config = dict(
    dataset='babble in 24 made-up languages, each with its own sounds, syllables and stress or tones, from a formant synthesiser',
    gain_aug_db=6,
    spec_augment=True,
    vocab_size=55,
    fused_qkv=True,
)
Rows from block 3, named by matrix and row number. Rows with one number belong to one attention dimension. Each number is 128 + 24 x the weight over its row's rms, rounded and kept within 0 to 255. All counts start at 0. Numbers have three digits each. After the name is the row's rms in percent of the matrix's.
# v: attention query, key and value (stacked) (model.blocks.3.attn.qkv.weight, 768x256, the v third), inputs 128-191
# proj: attention output (model.blocks.3.attn.proj.weight, 256x256, transposed), outputs 128-191
v.151 099:088135117093129209101156115104136111170115098161099074146115149126115167138137099160151116147122102141121156167154111131171123091099123057156101092123113178143106140144104153118134108155137135
proj.151 098:173119123173136105137120145147121151121110141119132182124132107144154095128097157083130120128110162149129125079094144121086130167176138192108176134120133097135139118153170133158149146107096104
v.152 094:130121119119153122130105100142120135132109098125144094140191125117138157127125153124140097142114144123112118147080167135141103113114128119124097140104118133067140129182081154123125133167128137
proj.152 095:150180157107104147098132169124116147119159131124120162111074150143142071144130102156152163093165089117133167140136113107107107129113102114149127106159148114211137157088156110102154122127128111
v.153 102:128124156132136098153067136126122160101197149169103171167110158152098122157118128115130124122138111127124113145139134135144166137120148128123118107178093157129094138178158145114113110104130077
proj.153 097:137132105137108174085167106126124106131087123115169102085151086123121129105149143155133133150107137137114141102134144128125067132125100128148159143060142105117155117103084118155146119132102137
v.154 098:132117180134098090141115096155105084120156093135097112107134102120131160163100128107116115105112119091135134139120149136148169169100125104127180082133104139161129140122186156139148149136130133
proj.154 096:113136093125148142124119137123124154139060158147122127137142150140129123099131124144165157126162129164147120113146092105147094105163103097110125160132174120100134092111080108132123139114133138
v.155 101:114159112196084112106137112145111125139124132126141149116101099113112114131124141172115126169137095150141138116140127096137119134101106136160118174149146104155089105128204121168116146122098112
proj.155 098:152113136075149147128111134100149148109111118140117113136131166111158108141124100055121116119124138106118116152123162155104151119160132131121132088131124137139145150129073130054122139120127140
v.156 099:117120105134095133132103098125150128192115098148161103135146149163097116095111164105107147106125133110105162082142139122119093135174118155131138112104104121161163128131117147072150145125094112
proj.156 104:160135123133171126123174133134096134088142150080080140120100119098168133171148085142165095136114128144150098144104117124132146131085145090121123182152146157125111143118132118178107111157157126
v.157 103:177103126161148178157111097099144144161161143111150126085139127172095172120097171135104154170140147133069106131094134153107118180177137115177147148137114126130110159113179151108131126152123096
proj.157 095:091147136078099091138154143133088094105081097145125122153137119113162102126173087129165094081088094137193140148147136110150122100061129121097102101141116145137171094162098125130119131141122155
v.158 103:080143133124143164156136092126126098119145086131115163149135115137121142127126158113104164150116131142114146125161121150129132105143112107101140148136103149138148111077116174100125140111123131
proj.158 101:162135117116115104118131146135147167139125156128146105132126123153140123120130091121126092115141140135129104120129168107152100131115137148132090140112150104130126162168164103158162096164080105
v.159 100:112120147173113099138164097155139128105117102122141139122128144153131128143090112129163105171084093104140136158155148106125170148154167151111092089123094142141126123111115134171105154111139115
proj.159 105:119123089091165154131089165101108122139143162159091087155139148122146133112156140150089130090142138137116158107118133154173103124095095122126168128123161124131125134167116114104127119146156131
v.160 092:112193125129139097117132107179123110106146127116090103126173132143133161123127160095117183109113115188126089155121122147120105098161093166079110138149144113142147148147082083118106144095153090
proj.160 095:167082165123113160127132139078145157135128119143143185111103131125148084153105096133130083109133143069128148115149155127134157162089165114163135107108141138107120090098159141135115123134111168
v.161 109:141130120188155119129118138114072111127109121150156112075116119148151080124109113134103091105129139094112140124107128085130103171154121108145133118098107102135151127145144180090095159103143135
proj.161 111:111094139081127176149152081124166199128130138106143154156143142116108152133167117114136157137166109129133122142128132110156119089127127116105106132170151157119096114135103098168162099125086116
v.162 102:112148101166108110097114104076103122116111140119127159119118110136143099188116103148126147133120119108131149171156131103098153131084114094105066092106135108129160133118145142132154138142110140
proj.162 107:154136162113166128102134155152138109126139101107162106145122143152120159095174136107161112133135163128092103083093161167146145119200140169146146186139092106142126120151109114159099125127148128
v.163 098:111131142121118106182150070134097122166119136158149153074114148151115148124080145071109137125141124083144142152140114091161109153116171122142148119133154120115142086093128124164116115101113072
proj.163 098:126124130147146133108124146147133122114125141115094109184160108076129118105169135173164104139119147155125094094139152172128154095141112139110148162132106116146129166202113146122147139151132201
v.164 098:111124102124115126118129142138106118129119153110135123066139147129123156075125139131173156151160104126090103131139129130110159113118136101122167107094100154139102123140093156130142141195136121
proj.164 100:151110143113119135115135117125145182128127123136118120167136123121141109171161121132100122118100134148140135102116092117135086145131090141129110123166152126120113141118157097107130164070111127
v.165 102:130126146119143150159157100114089171115118160127086103166108150131117092129144078149145086143088146107098122129104123154095135147133115149124105094096138099178121105115154136121111116124112150
proj.165 104:148162139121106120100110128160152107118131138145134141081114116101135151103116195093118142119139119141103125133151116136151112101136125093142119141148114142100134158146098084134146169113156107
v.166 100:079117177113129170165142117114151115076120120160094149099094113151160149138166144109111137091080122100080147149122123097115139135139123129106149106147159117167101118068135143134109083116084082
proj.166 099:150148103135121102130110111134106148175127141093170086132182117134131149147131097157147125141168125149145118096098138100162097147113125117164096136135120153073148120203130105139113165130139149
v.167 102:127151124112149141133149110081135164159166138093068108142144149103154142169114142174116109129090131155085171100133126109111133109122122105115095138135144100132103104092133120129127146167161135
proj.167 094:094081110136126111125106135146131141104094116141189131131136108171112111098130126130115140123153166083139088155102124159127131113122121142122141125134103170145156142152145133131122140125116136
v.168 097:122133110084134116152143135110096158102164132131121116117120162144116115144140110163123146138128124143142126130146120120133129144118137125115147136135141171104122117126128092089109136113098107
proj.168 096:134112131161121122117132142136156143144115111101161152134124109120096120121082136104114116107138121102131144152092133136158123123134113145116130125124163087114138125127133131179113143163138126
v.169 105:087104163158072131128103155094106132135136142106122148108149110108127140106145108161145140176113119124119156139141142118151136119145082145189159112115132144148131154103142141148145158082170082
proj.169 103:158121098110169114110135114128126097112150131134161119159103155113136174151138157107108118109141141131115085093134133132123104145106166107096091148152126118111121120111114102122087098183087138
v.170 107:140106147105124164122147095127101136132142142074133110161151136098175182120185146092146069130105130173122133108137146145139115152123148138151092111129144090136145131114130117165133118091138132
proj.170 109:111109091142103112134087147109130100140111123160102127148126153134100101128101104167109168139152130090130131144135108098112116118141110124110168154114105156139109136169161130097132125176083132
v.171 102:146106129127106098107133134135109119119121158103085170144103163112157137131114083152047159084152139144081113140178107153119149091146128148094123160145165135148152139105109136155166116132113124
proj.171 100:123144106098140157107112140121142117141129111168169099133109101136101096160129170149212093175092135106148159124058131113126119180116126111134164112102105088128128135107138114114083154141142144
v.172 107:113134108134154132111091153097114130112085147163124115139128085132113142142115184112096162166157146148102109154131109154133102126125088121136150102156116073133135090123146119131142119089176124
proj.172 101:130123130111110120117113127172103097139165132103121158125148175133115121138132092120165142097128131128156165100137113136105115141156196110124110131134123190128118166130136150127093151146104138
v.173 098:091096078114132113136139120122122152113131150150139153103112107118147121108142142141119153125137093121162155122141102135151119131146133129106119161122114145117151097125155118111124142100112126
proj.173 098:175176156156150127134122179121120086126139123122145123153149112124103142132113106127121102101129146140114121120108164102105140150106117133141106128108122097112126147137113159140135119192130131
v.174 101:172127131105092142104115111102104113099148172098129132100107135103154140122140140120125156091123140119147112108190169103168128088136104137127172125151122111123150195083110157121135139124122124
proj.174 102:090121139147152134161108143140173110124074098145120116163116123153100124118089121142121126195104123129135137170082100122115118179122142138146110140107146117083154086132132124142117122134109155
v.175 105:123131158115135134083101144151161138122130127143175090169163131126115127143090111113138146163089084097098060144137109138116140108148142101140105119166111142112110141157131164131133100140134133
proj.175 109:130104105125109120145166143094117128116120110123106169123113128113153121111159115138119107105169129169164179086139134108137100146097123164135141127095142133136162114101106092123095144117119143
v.176 097:148117144118083146119148126123097127148127091106147128145180120151112158086149170149112122148136130114171140135115124117135102158107084121128136118117123138142144128150130159177139166094110166
proj.176 095:124153121115173129104074124145143149101138145143108122118127130092156116146113095107122130131081130136137144112139095145147153115116160132120135106118107121117091101108108152091149122153118081
v.177 092:124142091132134140144139164143098132080107141128133131156115131120185095157133127168097162097130139114101109137147170143112089121169099156127135134096107102135124127128138102119112147105094143
proj.177 094:143134156134128124140112118150126138135150114168145120098131114116097140093127137098121096142119084141121155116105113102128169107100137139091147130150125143118132098090128143137131126166162124
v.178 093:150137131129105137092112107108132090140138125086131123124117126141140093148148115180102129089156126169099132149108136142130125093144153137139125147104160150148130158149068102103116103139164124
proj.178 093:121093122131140109131137126114089167092100127158106110131157091136122164132111126073139161147108125122172156124143141120149104118122105132143115150142112097087128096109165118115197140116137139
v.179 104:110143130194114152128127151124153121128119110099146158128146145115153134159128100137110105137151098146098141158108106111144110066118134142149086141138123120136125127108137125088135138117138111
proj.179 111:141133122066133136148151099131134143129129168165127105130126063139130143119117158138136134110118172094176124094121122122131139175155112135141153138121132133117116124102129153150125111124144134
v.180 101:080118109144148124160125108118098106149131099139182170107166176099116144135130115124132135153106126166102101102143119130091068167125121152139104091128126104108129093165101136093123138137194092
proj.180 107:173145126137128128082114157159141179100093167161126097113126091144130095149134144106138090077145133084148169142124192128141160071117107101106139137115152107130136154144137083149152127156078150
v.181 099:099128153125108122092139114096155177113174114131129128135133142116106124122130121114126137093131122134121097117122131183123164131138108089156161112121138124143095155108134117121131105127152144
proj.181 098:158157125166124114138151127109110156135110123140134130124111121152154117106101148186148110174136126138129133132162136064094087111144117134123086148104095130136160115126146120136128157153119121
v.182 096:097129103067130134117123104112136094120131163128145138131145068178133119128128159127142138152088138136137168121113117158081128145146130096139136057110188149156123147102118150109135181084129095
proj.182 093:134137115167123097129124157154115150161118145130114134118123149050130126140131107130103128111157129154115126129147121151136186146147131155125149156117090138082156152168122114138133085141127155
v.183 104:140069115118152117082148155142107134096121150146155137127134084151147121109163102124094113127152109126137104169148115117103125098121083138124181129128150138121124140087139129155137140086150140
proj.183 098:112183126140121115140126103106094125145164116083119115135151172146096122111089097125123165142110168140110138108137107126144129166137170131132089142099108180104133100164143134117150152161116142
v.184 097:151101141128114096161126105132129135116154110115141099163122080130134135123171149123076116136152105124089099114117124135132133108089148138131135150083157130168156144154157150150116098126135109
proj.184 098:107169114146113141115097190144153146149134125147125118093121188124139153102092120120158139131092141111160159114137174114118113142114128100144126122136112126098112093132081094139126141129142138
v.185 095:153124127155118141138141112121176179068153105138096092099115112135143110134080141133120125125102075124109100161149150113130146114118144126131082133120105156099108170145060132149086128170120117
proj.185 092:133137116118100149113107161153098089197100137165149165147142166105127128139153154086096123156133180102149171095130124103138111130124090145106152091142119105142144077109145140110161117102140148
v.186 099:132091152144141110179096095089119115146148089137130121144119114136146121057119077152143115101095111120087156067134140143085118177134114099150144166141171128105130131109102085159165104082126125
proj.186 095:139117106124119118128110123147135123110114169098151113147120154109102125169115133069163139155137138137140071176098107138143124141157132133139121077088117124151119115152156137145105164170118130
v.187 096:101113098154111120103139157130127103109140144147131187154132133149151146100117120140154173099114101114091121131103127102140160131186120099119149111121117121128097147118160141128128091149138143
proj.187 096:160147138098140167137122129142104136153102100114105102099118107120116145164141135111137129122126124135161164114126127112123134108074111165142126149127138144141171108139111135099109172135099123
v.188 099:138097123084122132098130148144143164114167100136133154123112081112133133099111142134165131137114103151137105138142160159122149109133146143136148113158093099131160162108120104128114087137147128
proj.188 098:158140119170132109114113098122131073126090150113118098148120162157110101156137134123134113074149148134111140116116076088139116135136139097108124114121144128109137107146148159104092169119156113
v.189 096:135149121118103170150112111141169152159131084164079128150127112145148072094125163112131094140146107062153165124120148146127126068153159129093163125139118166117126137130177097117122166121152099
proj.189 107:121128160144143124104187124128098089093146164076152113126146151171103164135145098159118160149110144159170096126129102130143115197137114141143104121132118124152126122124100148137157117110107131
v.190 098:121103104097091132089113124074147125102166162132159170129123157115110162157166149116130141154119107143091147123128148106174114185141149144129131145111106114087112122162093148160115106137123146
proj.190 097:118137127142162116158157162194111132183105109114101099132142095136121101088099089114130075110157132086187100113131153121073139114125139128138115121154152117173144144085166157103158137126147127
v.191 096:158086165112150130159151117105095151145123117157161112092064128136114162101166115108153138119111080094105100150071128106118097123124166102134143116124094126104113151133107135130164114114150116
proj.191 096:096174103123122170117083147144162094062128099137117130169174104142121122141072120131109116126152134135153157065164120113145135147121121138128130097127159117129119103145107143112114144131132143
v.192 105:085108102166136127137140141128123136148093099145161130096123093129116209106128119107139137158099117150170149165093126155160086147133133122146152103131135098080112150112094161132104136147143113
proj.192 099:149144136089131115134126101116160107102146129109068124147117141142146079142122145147156129120163101107092099108177130105110154115145112149113091147135111135155105097147145163144117120123088154
v.193 110:089103128173095128138161131108101074136119131105130120131106097126098132121139125095156100125158125109141173126122120150155116131113145171129119148110143120145087139110128125169199103146096090
proj.193 112:140134160111153112116100138148135171127156152128148108111158150125141127150140185165093155140121124151105062131127127110100142092161106104128172096155093154088167132141122156119095123129142164
v.194 098:152137135129100139144153172123097159122119159122095094039120080128127107125140150155154152102133170131145147105141131143132126112097133126102150117135138138102118121168135127139123071121141138
proj.194 097:106087123133170096164117091126142122107119119158142135214115163132118146137094128105136107117150074113122151188092143127133119129161109123142126153112160126142127155094142138137150178124137122
v.195 100:125137128131110124092098162092130105132110127118123072122120139136171137134134172150097124118181089109124126128133140056153116117084092146099073100156119145153091121136103102134141067111114142
proj.195 099:122117118119116143155138096185149148132142129124128199148153133144125130126112097127156134119048155145130138151121122190120093129172147137160158143133153092116142138129156113108125157140136114
v.196 100:121151126163127155136130140152127124155091111101114105126132093134110146157152134139129134161122138122087145127127117092113155159079143132141098152157144115136158110122072111104119117136131124
proj.196 095:149107121097103131139154132077131140103174144115114151102131143125177118101110137148133131089130146145161131102129132158115120097181141135118141099124121098110118133122186110160109147120132105
v.197 098:167131093137135127133136130174117113130134067111119115102116092139122117133140100150112120143120163130137163133114170172134118188131171144129055140126096097135137145182137123125128183126133183
proj.197 098:107119110144106121138152144107150119120085168132129133151118156136117098132142146103129113123140114164139103141131090093094143109093080146125175119135104145151104122073141183120132102128109077
v.198 098:110106148122117156127140157110078152166139116156115113093091131125105110106150154128146099130079138097149173154141119157108108127123156126134115104150100111127132090127114124127167164159097111
proj.198 097:135137131130199097130139102117158111093112139130159157169150101125179141127125131123134160112127107119123097127085124079170138138147113128118144120098167137105144138150145138126091102122148134
v.199 101:101125118124110087100143097156138106140132140126154129157132143099106164084140142149125100098083111108177143158121129134141106176099161135122090121172112105105141124090123158116128122108104163
proj.199 098:191164120136127162170126167127119142113141126133077129126105100150126129172120092100135148152157131163098146100150109141118140094149084101128136134108136137136109137160134105175123131137127113
v.200 102:138118102157146133110106089113137115154142130112114100140101163127155157127158130119165151106148143163146184087129135110139136132101154099133192117112174122158135107135171121099128093106139150
proj.200 102:119132139102143129117143178144128147099094128134160157102135118128105093119087131156087090133103111120135081157132116153131108119153124132146069157118106117114118168135054104158136155132131140
v.201 097:131151142151152116138116163147118150115120154109169078089109133121114092093116112136134060161124148114151117127086117136118158172087146103085114095122131151125131114147130093118093129135148122
proj.201 095:130124076116117180173104080120097114117112120153118161139117113182147138146159127128134188116135123129118121144169152114128114086135116151196161164140124095142139154139108156133150130146159096
v.202 103:139134089080133145118140112138172089184094131140154146095171153116128133135140093105114118155108121131064133164134122081168140132128093131115141133124099128084163091137152114112127124094130084
proj.202 102:136130205183127125137142123124103161103122128123105096168113114106097132127132158190101144100144140133179120099131155167096117123122139092109124120123129157149120113110122140124123127157135196
v.203 107:128136101113168146114135160122144140146092143128092111124168143121104119179087151207128115144143136152121108133141147090135168133125092134124183163159151108146136136093118109152140133112123118
proj.203 097:104111105173111141115129112114096085092140142137170174145096108139143099099190097054147112110131122112127125124105103148109116126128138148145064096098133127118129104152145117106111133145122137
v.204 099:112098129159100082105147128088119112088157108113123106109144117127109101133126158129115141113153082126139167117065124118090117117105100157141158093155083142106159117134142189144122133115139154
proj.204 098:165162142107133175137125176151151139163088149141141132141095133132137121112119109116138099142134179110116105124163122135153132128130162109149130142098137116151123152148089080157131123139147127
v.205 108:061161159124167122149106093148152084121111138130140135082140130104132119127112087103127138152147129119143160116139133110141122171123152097115133125097090143123128108099122083163155168101120153
proj.205 103:189090112098138121107165147129101152134136128145136092160131106115138145154156222193104113087168136138136083135090123132117137115140119162130129129137115140116116112144138191111100097168112111
v.206 092:144119142120109134123125094106114179137144138108129093113171156112109094121109094103131118119151142145148120120122156114127106116069143135126155129125182129117139146111135156075092132132106094
proj.206 096:082145137135154130136181156137132105133132130137091168152072126135120151137135162140143157107121132112118177152137130129167162108155126132105094120123107109144123134119099107166140094125141155
v.207 097:145116081107118082104135101092070145128122136142113180150143118156124130135116129127144175091147157125090145120093110128151144123164139180143145107126142170142091144122132115133094171110111130
proj.207 091:065152147158152178143086136141147138136124139103179094111131082100149122110130143144128107162104107137179098090109134124120131094072134099125120141141144128150156131130105126120142099137132131
v.208 106:108133146146108138114130089148141098125155142142095099125093157098131124150144067149137141156134119165110129140129137120141133147170119131143124128101111135108168119122114116137130137157121131
proj.208 121:146123137142111147146138125120168120146150108116172102159100111103110078113087124136108122131111183116141148132121149147122120112125123123111151141137106055149128099173081127115163123108127105
v.209 086:131149162096120140088112119132115161099071184142106114133154125167117129150129103164113124142081099137137135163128112105111111108090105138083104117134106141131109124110113121121115107113141177
proj.209 097:110149105088156131162131140126118130088155112104115138104125105145109173107114181088132140141187133136076093108135124117139098137160158116178155121115161151106141161137151113113108104117087097
v.210 098:115152116115141088102112166140124146130084106147146158124117104162114132107135108179149134121119125139122128128159133137129157130104142117149088149146116156184119123123153113147122111116146113
proj.210 103:145117131087118167153157108108125109078080147099092154156122125114122112109084134081076184132168114149144142145131122146142135139168118135147151126154108090112090112150116174162093149107165137
v.211 094:141159094120115151115141146101141123150110179111125128128122094110129113155102141098141088152097082141193150136134105128100099105160111171121127127093156153104139122114112138088148117136091147
proj.211 106:130112121179101116148118159135115149099147117170176146171125164165102139120153098169140141123112166092070038114110133143115164131156165146085115122124164094125091129125130141134127101146159129
v.212 086:106079128090164108128104140165124153148168114127102157133094164112104162120148132157121101105128136156109090119170100141104093170122139126139115107147112116108085114097142123145132118148105136
proj.212 096:142148142137106156146108122136134112143093137162191143100147134139145082138106147116101152134109108114132132140138159139141091120123114105150125109124095133127183105145109132114152130119109111
v.213 090:133135097133154112135143132136115123123131163146079139133092133122122116157130132138134073112149142113169164088127078147070135124158103099140147133126143165171128148155108151125131169136143117
proj.213 091:119118164175118112115149097135134157106097103123156156129153106157123134087139150113143148145136132166121107085122142115117139123161099106120122088125103128095094103146094109131133140109156115
v.214 109:152114129084124133145133129141093155127110111156083152114129120146119099156126144118090159140133146141175152119131145137120153101138125116121121143133142133137133184113174113115166143128133068
proj.214 115:132135142133089084146115141129160134140080120148200132130131131134096124066144109141168113137169127116109112098145123111116154111131134080153136102162171111152092100146133143118102123134198156
v.215 107:080119164130115090130107136147100183159159129177158061112144144102121127139110093171128150102102162164130111148113129124103141131108168140119151123089139112103168071100125116122169114113108113
proj.215 105:144155119095139160103169162118159115129159110109122178135151151120155075139127119123119148118113126117082134117117173150173142153101106132152112157156146103228124210105137130122178134147147108
v.216 092:101161136121109127103140111133147178053135116129139147151083134143174168132122156102134123139141102124134148140133108143082153135051142157109149130106154138118170129166097174138131138095121124
proj.216 105:130121114145154115126152156121104077158126090117125134106137122126118119127144116099127126108086143125112123152132132099146139139180169140128122125138130146114098135067159104095137095097111121
v.217 108:120158164133147108109136127107104156108069107125149130132121166129091142107128136133103121123173139167132141127116117149140161138109100063168104111148114119155123103194106145145074151088166137
proj.217 114:137118098142139148156155122122100079130122167099104172164156112149148182126120151092117102140118147108145167120117109139121114128125098120112130111094106138111107118146113148138107150140114141
v.218 110:109158090148115116140116144111086076105110168095102128145161135141116141141155125113179114112153091089099167159105131117134133155133119122104113100075140137102124110152092133137104119127081136
proj.218 112:137130107173111160120140084171118130144182131106105117147123109127139127146117154132107138162108167157109086146141112154114116106128135170102173117151086090140120144139115141133136120119096098
v.219 087:127143137113143130155160123089106140120102153127141101120122094115151141116146173111157152101160104125126175147116092099151099101128135102166110115122150115156113147166092127096128089166155145
proj.219 091:097116125105136142112084113160134103134123100139120117167155119155108151131128078107122131159116125156142118114087145104126148138141128148095132126124093199117151121131117154128102140126109102
v.220 091:102155129148086164154119092119132179111112149154113115125132141151117112157131162122141091143122124096157148118111149119173106128127130121114118107118108153137127152181112180106151182123135143
proj.220 105:146107106159109069097144139099137099128115123126125140121115138099168155077125101113137110133147143138110095130134113136127170122174148168110147137149163110109123157121112076159128113103096106
v.221 129:128121146071110147146111150153154162160112123155142122086168129119139171131135104155124131087148110101124133124153153104123144106105132109140103162148136096201120085114191116132169122145119143
proj.221 110:113139095109099113139104099119100138117096137113120113154140138125128075116135156167107126136134182156165160114155097143120137138108135094151154165156147150144122148133123114115086170104207137
v.222 088:189154113125141176117119105153089118110118139140096132129106070111144092157123164125116156140157157174125108162156114143149150143119116130141110113152131125152112128100149124098138156124129088
proj.222 095:090105138115131128166126147092147145154155113080124121128123128159116137068148139148146089115170141096128195113165124132108141104129137082129136165107114115105132100170084150183114131129108151
v.223 087:137166072104150107100156119132145126118111145112110133152098098174071127122157169111102148148116145089126138135116125145146125119132116080115116085101105135118084178147141112122148173109179125
proj.223 090:125128156118104106111129131103158165106129120151163137097091120056156104153119091161125125140189125147129125119110128080100089119166149115117120167145136113117108091115099092176105095141118091
v.224 097:157127120154172110130131138112144101107144140139133110105156117135072104152137111147115126102162163123125150111101151145164115100139122115117172112093115154112158120131139115127160067135150120
proj.224 089:094109154139088115119118133144147125152112121155143147143116170101137143118109167116107114125131087129102100099157113095119131182113108144104090127152143125126105129106104129119083163120097126
v.225 103:092132140160104167136096133132079117152144189137137134159158164133116116140151136171141110168145128141142147116096122148137130140144148142119094173178157103171120107107148109122120111146133135
proj.225 099:155120128073152132154143091127152145115103115104118136102079084113176129111101136127102147115098128100142110134134127118112131113123141131125152093075081097099147139111115157140148151105118118
v.226 104:140143137147096139108152102141130146129145145100139110150131098148114126139141092109167179111150123111154113105151163135113130125120159114077122120170143118134124176162122174098155183142129124
proj.226 106:110098166085157100127081165121125108131124120148116154094131149125150118109086145131100120164107122153121156168112103144124123127112102130161145145091090165114117104110135090142113082132132138
v.227 107:130168117131155096165103100088121120115088122134129160163118130127094115117103135126135158111114133187161119120135109166151125119093154127105135143124155144112094160114168087135158154082140117
proj.227 110:144086157142103126119147139154105120126139129135133102098157118139131107185164123109120089155148137092118137129089171098109146133161128123125129118137113104122156133137082162098135101151094135
v.228 098:138149131140143155075098114081113129087151150138146157127117112103114125103102160133085104124099114133141077117130101107149158103099170107146139114154141126090097156124149133105130106121144148
proj.228 097:110082124123137121180131139154134112170115091148110109136136134143173125134137150143186126124149107109117158131109130135126096183126094174089103112117134156141154111151142104176116154119117115
v.229 093:140132172121151112139131128135090119125079136098142138129114139130154122092156108124127156100139109138107128120104118117146136113134122130123126115124131135143098120149112113145137144131141134
proj.229 100:146129059135105148123106144106143141119169121123107136115125122125100127119128126118120104150086147110152106144128115123112092131101126125135108155175126111108165098090178147100128105128121123
v.230 099:166092106178140156188162112113163104107158166141155147139099130107133185167130125115150160125136130083124128112140111096096129130142113111105132127096144102093133112126122093098136114125131142
proj.230 101:077169108056119105094095126136149169159105086128097110106121151178149081113116140160112119142107147151148154130145140155163116133146112125147129131118121114138129150157140156158111108131126127
v.231 107:158102154154144124126150119099132146125109121126117146112119119152117113143136094134137112167107119149118126088087119102153129114122157098130075128148162109094122151145154106172127131124139091
proj.231 106:125144094118111114146119120165128118158147154140134120136132135129143141121116154098123116106180147123161147187138140136117090132124103161143171123089113170179120138130100156091128126118125178
v.232 109:139125158096119139091112153143107130092167112138136149145094085120090116184108072083123059112141103147166085093138106111116139130147101142107144090101115115161110156165114160127132132132133123
proj.232 109:123131142156128143165159110089161136152095125091111131119147138132160142105129184161144215129108143140096158164173116164109138141120145082161111133133141140128108109129159075118112142122131149
v.233 103:086144135142143107148107093116113133105144133145126133152155108115126121134115092149100179128099114142110200130096140179149098106177100111136119128162104151146139133118084112157149079089139190
proj.233 091:174112116118116132125164183145118148144148113109163088152099146165129134114136161143125084106136136089135077134154122085113126124088145136134125101131144109142121109128164146116122141156115080
v.234 095:159114119126125063092133096144141162121134092128085149086119143128109128127132169124116147115100122141113140116109121090125175124062133123140125117144122099123124098157153140142115147106138171
proj.234 101:127120115135117180133135159111111118152104131142139102139122119126125147148145090117148113119125156129159153155143130156130074141205095131117116123130133164133129162124123137132153096144112115
v.235 102:085099157140181095119167141092126158124128124103128140144127168149174102134137052157090150174124151092111133082112140128139122125107167096106127112100126105087121113128147127159154128137161139
proj.235 101:149179077108072150150107117189148143126135133133136111099142089115111145148144162137174124099144125155154144161147119116123119131123089161153138133135136133164121140120094132113126130084115128
v.236 101:159111123157127145194167144131130134197151135172143143109116110145138090154144121086079133118166118115148122112134157118136171155097122125135085089109152096131112155145100132146109139119135129
proj.236 097:111150140092127134073102099135124105097122104094101129119139117111134166137115138170176132139100165161113128177106128142161083082152118111136143114171086172113163092081133139129146129146090130
v.237 103:132121099154147145103154108126167129088078133146122144107115112147139084108122088124146141135089140132125109107147128125115128089129111138125131119137105140152140131107164107138099107114145140
proj.237 104:127145171105114086132099138129099114164168130127113091128139148068127139144124160145115116137161129141126167147107128130129155144130154138126129123107141119110100119147085138143169111131107103
v.238 101:141149130154068117155137201078106109143135113116159087118072085127130137115182123152128116093182129141140092136167107132125125133153121121164108150182157133126132130118097141069141158139133087
proj.238 099:130100119109176135085155098141165149125126149138106168166166161148101119139076159133131129151092136132101109131095137131142118106078127137087168088073103133145123122130176149175087097127127146
v.239 102:077156147133124120166112139151163143139123101120136142138071111128158169170115072122127111153142106136123157128105118146098144155127092137136146127156067129147124123125136115196150168102116160
proj.239 099:140135114099137140107123113075132148107123134127132128094163144112165100089151158149115156103108169127130107147157129100135100082089146129113122113104168118138118132111112138063117102132158088
v.240 082:101115127101125126099155128113112101167121144106115141148142133112115107141159161148133165087056126124108109135156149117109115156108103099121112138137108093102090173116137085108124092184127137
proj.240 087:183153133144158135132122120087156146112165131155093072146125097157105144148111109141115113125128132122157138151093116119129122132132142131134128138134169136145167133120145120154104132114128154
v.241 087:156117104140116174129151109150134106094148118109122129145124171115110129131134121140151120139095148119090133134160096111127111131137139150080146135149189137096141126123146116128151090119080121
proj.241 091:096144175124169101101106124115108140150121132151169131119108104129155125115136119157085105062136122165166121128167143116098128147113132086171128094128140078109116143098102158122126105119183124
v.242 093:155138122121169132165147097072134136102102090107084112099123136112158157103134094165181165102074117106089129139135127125123070129112126171113153127160143107133123136128118156144134132141134128
proj.242 095:129122161129134142096103115139127129108136114199165161178110099144158127119125126123113146082156101151139105126122130134088174125124116082129109104134119138099124154112135109135114082098099133
v.243 101:162120151133184134128099111130130162133128077153113118097107085114115136094132116127153156116030096141127070163106120138148128152114128139161113112141150133114090109143117114158176118136136108
proj.243 103:090118118116119113122144113130147099091126136155147163147144104114159152148078130123080074088162163133118190093107124134099142101113176095115175105145145114095138159086121151144130110103120127
v.244 090:083095126095096122111121104123128120172122160146141144138134161170122147138120145086112128130126144116130094099091123136144163067126116130140128167123135113127097188132152160171085119120153109
proj.244 094:164135084139118126145101148133128122110158133089106099112103127100105143140122103122167137121086136121164167143108110095169096158145164124172072156111120113119137085150150107081101122187112156
v.245 082:124145140141148123069151112156103177099104104158120133140128166119131119095145068114151118110140113125125105150128161116112125148089091182126125124085097191155136094125113103121129150143104099
proj.245 088:121099144098153086133101111105148070110164124088111118145133138130136152168135150117137132136129131129132122134168101095168112083185135100142128093126165119097116134150141155127117127102123163
v.246 082:152140137107128123151128116111087136076086081121117123122106136134145155113151129157155130097070170123097153106111119136131123159136135127119128152110139124119119099131151140137137133095112135
proj.246 090:114107131155128129055089074144156119128098149165151118140128080126136144126131146148104145150144130113162125132149153116135121106126145147076160142121116091112123170114121117142159101122136164
v.247 088:102091145153136121115148121137105119129136081139117162124120106114161115096083124178113143104106098117120100112110122127101112132184152090113127112136109170103123126135085146136153134136114099
proj.247 093:174145169105139132087119075113124114110101122121124104138146137143106150165153134096115132135144146120116126127134136123191181130116102157142137119124135136112125158091155144096111091121116145